config.toml
dataset = "made-up ball-and-stick molecule models"
mask_ratio = 0.6
loss = "l1"
dropout = 0.05
inner_norm = false
conv_stem = false
max_precond_dim = 1024
batch_size = 64
Rows from block 3 of a small masked image model, named by matrix and row number. Rows with one number belong to one neuron. Each number is 200 + 20 x the weight over its row's rms, rounded and kept within 0 to 999. All counts start at 0.
After each neuron's rows are labels from the 100 images, of 14976, where the neuron reaches its highest value: "top examples" is what is common among them. Only what is clearly more common there than usual is listed. The data: made-up ball-and-stick molecule models. In brackets: how many of the 100, against the usual share in percent.
# fc1: MLP up (model.blocks.3.mlp.fc1.weight, 768x192), inputs 0-191
# fc2: MLP down (model.blocks.3.mlp.fc2.weight, 192x768, transposed), outputs 0-191

fc1.309,223,168,209,203,185,203,181,176,211,185,186,184,185,192,188,188,230,192,146,223,230,202,231,214,220,182,168,182,207,184,228,178,192,208,207,199,215,211,180,212,181,200,201,192,213,203,206,199,181,185,196,208,188,188,188,175,186,177,220,193,192,216,145,166,165,198,207,214,196,204,189,141,182,194,187,217,231,185,187,168,220,185,168,163,177,184,213,216,219,189,167,205,203,178,211,220,199,241,191,220,217,214,203,237,176,223,198,185,229,210,191,174,203,210,216,170,172,196,182,211,196,205,207,194,241,213,238,215,229,206,194,183,211,207,240,194,200,152,228,227,239,206,192,215,198,227,190,204,202,211,178,224,251,212,211,205,204,226,152,196,205,218,202,196,190,189,223,188,203,228,172,207,182,194,200,195,225,202,209,228,188,191,198,199,213,167,193,164,202,189,224,202
fc2.309,203,219,196,166,214,205,216,225,198,224,187,200,220,210,227,201,194,203,222,176,178,201,184,184,215,190,218,188,155,215,178,229,220,205,171,186,176,183,236,189,227,206,218,204,225,186,203,192,204,236,200,221,221,198,212,249,208,200,177,197,178,171,222,218,257,228,186,165,204,181,220,206,211,208,205,165,206,219,203,227,178,227,241,218,246,237,173,180,185,218,207,207,198,202,215,175,215,166,199,166,184,184,191,166,228,191,195,208,183,209,228,201,198,206,201,217,214,204,211,181,204,202,195,228,169,186,189,202,179,177,189,227,207,181,182,201,210,229,183,190,174,205,219,173,207,198,195,179,202,204,239,193,180,221,213,182,169,207,230,199,216,163,217,201,223,177,188,208,226,211,222,185,202,157,211,191,211,209,197,142,204,190,217,201,211,193,218,217,182,195,238,215
top examples: space-filling (60 vs 32.9)

fc1.175,189,220,162,179,213,195,211,226,205,204,193,213,203,231,216,209,211,227,193,226,193,234,223,206,199,201,230,188,234,197,191,206,254,216,217,197,235,186,188,241,193,148,174,167,209,199,192,210,209,192,178,225,199,238,207,160,197,203,179,192,195,245,198,195,202,199,189,217,190,172,192,210,164,218,169,166,224,194,192,241,185,179,224,222,179,227,197,175,220,212,235,197,211,206,188,192,218,203,173,227,198,186,186,216,212,202,171,196,200,188,211,225,182,191,201,171,221,237,195,196,222,178,180,218,197,221,201,190,224,192,235,190,197,226,206,198,201,212,193,216,203,170,165,176,202,144,207,202,202,195,174,165,190,200,183,243,205,183,245,208,195,181,199,177,197,195,220,210,198,201,189,208,199,225,179,199,203,212,163,238,185,174,199,199,200,221,224,176,210,196,233,198
fc2.175,212,228,239,201,164,195,185,184,226,225,223,176,185,168,169,198,194,204,190,206,184,188,191,186,205,154,201,213,184,207,201,209,175,185,211,182,202,222,191,198,178,223,215,202,173,211,213,183,184,213,203,214,237,205,213,202,165,221,205,174,234,193,220,185,211,203,218,203,175,206,203,208,202,226,227,236,167,226,201,168,217,195,183,197,195,230,190,177,194,183,198,209,179,192,239,212,170,193,220,206,229,225,267,170,206,208,191,192,190,195,228,225,175,228,194,201,204,189,185,205,199,200,219,199,202,185,238,202,171,172,205,182,158,199,226,176,201,191,234,167,245,199,181,194,205,240,194,196,225,209,203,194,231,190,206,175,210,202,220,183,232,184,152,189,180,191,190,213,197,161,175,214,189,189,219,233,200,208,214,196,202,209,211,229,213,209,198,205,259,207,214,201
top examples: space-filling (71 vs 32.9)

fc1.541,248,187,196,194,207,240,195,225,221,188,193,217,206,220,183,186,220,240,203,192,175,216,196,188,215,194,216,182,230,166,199,181,215,214,213,214,204,218,211,191,197,186,187,207,182,177,199,205,167,224,201,189,194,198,196,196,191,241,193,211,200,221,184,223,194,193,201,239,196,211,192,228,183,193,223,205,207,231,181,181,243,184,199,186,233,230,163,219,215,245,203,161,200,231,182,190,190,193,234,191,176,230,189,210,230,217,203,206,199,190,220,199,185,177,208,210,167,214,202,230,209,185,229,223,197,239,199,207,209,212,191,173,181,206,193,198,197,211,207,187,176,202,169,176,229,182,202,223,196,205,213,196,199,238,256,213,196,249,191,178,187,187,166,226,152,198,184,182,219,185,218,213,219,215,178,199,203,201,160,166,228,223,197,211,194,158,180,188,204,218,189,226
fc2.541,180,233,205,205,193,175,225,195,186,192,207,187,204,208,221,204,174,180,206,184,229,197,203,211,197,196,185,220,182,205,210,204,193,191,188,180,181,201,215,214,207,218,219,183,207,208,219,185,250,208,222,196,206,191,203,203,207,188,201,207,198,185,222,192,228,232,207,173,210,210,214,184,233,212,175,198,207,197,224,240,179,211,175,194,178,164,246,178,190,146,223,235,206,197,212,230,216,206,190,230,209,172,217,177,185,206,210,212,218,231,173,223,227,207,203,168,227,163,212,161,210,209,167,198,176,166,181,187,184,187,177,221,246,203,220,201,208,197,200,211,200,215,230,212,155,218,192,156,193,201,195,210,194,200,160,188,215,182,190,217,210,227,233,176,241,206,214,207,188,213,189,163,187,204,250,192,193,179,239,214,180,188,201,209,202,254,223,213,201,199,200,188
top examples: yellow ball (77 vs 41.4)

fc1.101,194,169,191,241,216,198,218,170,197,188,194,191,187,204,157,223,198,175,227,224,196,212,160,191,192,190,205,239,187,223,224,202,214,216,164,164,208,177,208,182,197,184,195,233,224,201,197,211,161,214,190,185,176,190,206,227,191,220,175,215,202,183,162,186,194,230,207,169,201,236,195,202,229,223,175,171,203,200,209,192,202,183,186,206,191,234,204,180,163,202,169,211,198,213,177,212,239,168,162,209,198,166,201,189,205,163,237,178,178,219,176,207,162,202,193,218,197,188,232,201,205,186,204,204,214,189,226,210,217,177,196,190,197,197,210,198,197,163,185,209,205,217,221,231,208,196,196,200,208,186,200,191,197,177,202,187,181,200,187,177,198,224,161,176,271,212,207,212,217,191,177,208,208,207,198,195,235,210,201,222,169,183,218,219,211,213,228,159,170,182,184,212
fc2.101,195,229,207,141,180,220,179,210,212,198,216,207,210,199,234,189,193,219,188,193,199,194,225,215,202,214,204,178,217,179,182,181,166,157,224,195,183,232,193,206,226,223,219,148,225,201,213,204,217,220,195,191,255,216,212,183,212,211,202,172,206,212,236,220,198,181,185,227,184,174,209,220,185,169,214,214,221,205,176,218,197,220,206,205,236,156,183,237,224,193,227,190,207,179,210,196,189,215,230,185,203,235,195,209,186,235,190,228,210,203,227,188,248,188,206,180,195,217,180,200,164,216,199,223,194,219,169,180,217,214,208,180,193,231,179,205,199,233,207,198,201,197,190,199,199,211,208,227,194,202,190,197,188,232,192,222,220,200,212,225,210,169,230,225,173,210,225,218,190,201,205,196,183,209,226,183,172,195,207,179,208,216,201,171,206,196,188,263,232,209,211,186
top examples: space-filling (78 vs 32.9)

fc1.683,191,184,209,183,225,199,218,207,185,180,198,237,230,200,193,207,213,198,176,196,176,238,221,176,198,156,202,194,188,247,235,232,188,211,191,218,168,181,220,201,174,230,216,202,214,208,216,223,194,189,239,193,205,240,201,239,191,195,186,185,181,213,189,183,180,185,197,209,221,198,227,200,205,203,197,169,160,226,204,181,184,199,207,226,214,198,222,188,211,203,196,209,176,165,197,223,164,235,188,180,219,195,175,197,215,185,204,179,195,197,183,164,191,213,213,185,192,197,219,198,202,227,194,182,176,190,222,208,206,197,231,162,244,200,180,205,171,215,205,228,159,193,179,233,183,201,199,211,210,206,193,244,204,197,200,195,192,207,216,231,179,223,178,180,222,180,185,228,244,208,177,175,179,202,222,224,223,201,186,187,225,242,197,188,210,174,214,204,245,180,187,176
fc2.683,210,191,209,202,204,204,204,209,236,227,174,188,209,196,186,183,210,203,202,223,213,200,221,238,203,217,215,209,190,188,207,214,182,194,207,200,208,194,173,210,198,163,201,210,205,190,215,178,210,195,205,191,201,166,150,202,211,185,213,210,182,171,210,226,218,209,192,195,244,193,175,196,197,203,187,237,202,190,225,201,182,191,171,227,201,207,203,192,186,210,213,189,219,236,196,218,202,176,227,222,155,171,197,194,184,233,214,214,225,197,224,205,232,234,197,182,225,192,206,201,183,202,204,221,204,191,137,175,182,174,170,192,195,204,218,171,186,196,178,155,223,228,186,201,232,193,203,206,183,219,203,178,215,204,206,196,193,196,163,195,219,173,236,187,209,191,164,192,206,222,217,216,199,225,181,157,172,240,195,189,227,211,229,180,247,214,198,148,161,235,182,220
top examples: space-filling (92 vs 32.9)

fc1.712,249,161,199,203,206,160,175,209,171,177,183,204,194,224,198,197,173,222,208,210,147,206,189,204,186,204,197,198,201,202,177,162,208,188,180,178,222,173,194,198,203,178,209,175,194,201,232,210,224,217,211,223,144,221,203,204,178,191,183,184,183,209,235,195,230,197,213,209,199,169,191,239,202,226,229,192,207,185,209,179,177,210,173,220,215,201,200,184,205,215,229,218,249,199,255,207,196,207,231,220,164,179,209,208,253,200,225,243,191,202,189,213,204,240,208,184,207,194,202,195,200,209,228,244,218,191,179,173,175,194,191,190,200,206,248,212,176,200,184,212,218,203,194,199,184,178,195,194,210,182,196,181,167,182,221,207,180,215,210,203,211,181,244,198,206,207,191,217,210,235,201,204,233,194,204,228,195,223,209,182,224,194,204,210,212,220,202,195,187,217,221,208
fc2.712,161,238,186,174,221,180,187,189,222,200,184,202,210,212,231,183,204,163,231,192,198,201,195,193,183,206,190,204,203,184,209,215,198,181,215,201,199,198,197,191,193,211,238,188,168,177,200,214,206,239,190,199,189,172,210,202,189,190,176,190,228,170,177,213,221,179,189,202,206,164,207,178,208,194,197,206,228,173,201,228,196,174,239,161,202,178,193,193,187,172,158,217,198,227,206,157,210,191,221,220,219,222,196,183,174,196,205,189,216,173,180,169,176,192,195,186,246,218,179,181,181,179,208,169,188,182,195,213,199,211,230,231,231,167,153,219,217,194,186,181,184,173,237,193,172,198,193,185,208,188,174,177,232,221,194,222,176,230,176,183,183,220,209,212,201,187,202,193,200,174,212,208,203,243,237,232,236,188,223,163,205,196,178,205,205,210,183,178,220,218,216,193
top examples: space-filling (66 vs 32.9)

fc1.261,192,187,185,162,228,201,191,188,192,208,219,210,203,191,215,193,205,224,191,154,210,184,192,183,228,198,206,219,208,196,203,163,199,188,206,177,272,197,160,175,188,180,180,194,165,207,226,188,185,208,181,189,209,211,226,215,185,176,177,182,206,217,197,210,214,181,219,185,200,192,192,202,208,197,196,196,197,213,216,182,212,205,237,243,216,204,179,184,222,224,192,193,188,189,229,196,172,203,213,215,181,174,179,208,185,198,245,208,203,189,145,168,163,224,190,219,187,197,220,194,207,219,178,201,184,180,228,183,183,210,218,206,216,191,210,261,195,234,196,256,229,195,189,206,196,199,183,201,179,167,210,184,193,171,246,261,194,222,215,178,181,218,183,201,172,182,203,190,217,204,193,224,199,203,223,219,175,208,211,165,211,204,209,201,199,222,209,213,210,199,205,182
fc2.261,188,200,217,192,165,176,202,201,214,180,223,181,188,201,195,204,178,184,214,213,181,199,200,215,199,204,178,211,214,199,169,183,194,250,216,223,176,217,209,191,236,217,221,180,197,208,224,213,250,285,172,205,201,203,243,214,191,225,199,201,216,185,214,196,158,184,176,211,191,206,210,195,190,214,197,208,204,173,180,190,191,205,201,214,203,210,185,204,206,190,183,211,227,187,207,182,232,219,174,205,197,201,224,199,191,227,216,222,179,194,205,238,247,172,220,227,227,188,212,202,198,199,222,183,199,194,201,198,213,195,193,220,182,192,195,175,229,176,197,192,183,201,254,208,185,235,219,206,231,210,161,225,171,181,186,189,182,189,214,179,202,224,190,195,207,224,205,203,206,192,184,221,204,155,197,219,207,223,180,186,184,196,198,228,216,205,205,246,258,221,167,196
top examples: space-filling (96 vs 32.9); dark backdrop (84 vs 49.4)

fc1.17,211,193,194,175,224,166,186,219,203,203,180,195,180,191,186,190,214,206,201,187,174,210,177,219,216,213,207,195,213,224,146,185,196,174,204,205,196,243,174,203,231,217,203,198,194,189,199,191,186,200,169,199,229,179,213,197,139,210,208,150,191,198,188,226,199,184,184,198,189,185,183,225,219,241,177,177,196,209,168,204,183,241,208,195,207,193,214,218,186,204,196,202,213,172,228,194,224,210,199,195,175,209,202,146,210,202,198,202,193,166,179,197,187,205,205,212,219,175,216,179,191,194,211,220,201,260,230,154,192,242,208,156,188,195,208,180,198,193,161,210,209,193,190,225,224,237,216,196,190,211,205,214,182,228,244,187,192,241,206,162,196,200,199,174,227,200,186,207,204,157,199,252,191,208,212,206,208,192,227,217,185,200,222,203,203,196,195,187,206,196,223,189
fc2.17,196,197,190,230,196,150,193,203,216,205,186,206,166,167,222,172,185,205,239,214,178,216,194,192,155,176,202,207,158,205,155,204,163,195,189,229,180,213,190,202,174,191,179,200,205,177,216,184,208,225,191,205,222,238,199,191,202,191,177,229,181,186,179,210,217,179,205,194,183,188,210,206,196,194,213,215,246,200,223,232,182,176,168,203,180,226,195,176,226,201,206,210,192,209,191,206,198,176,171,212,176,171,228,214,194,191,189,211,200,221,257,193,224,209,218,210,241,208,210,213,212,168,198,189,207,224,186,194,226,197,209,211,193,184,211,252,195,215,188,207,221,192,200,187,190,239,194,222,213,217,192,211,237,179,150,230,219,190,210,198,177,196,201,200,198,164,188,193,209,187,210,176,233,225,187,172,206,188,199,157,195,191,201,212,223,191,174,163,199,177,176,224
top examples: space-filling (100 vs 32.9); balls: four (31 vs 10.2)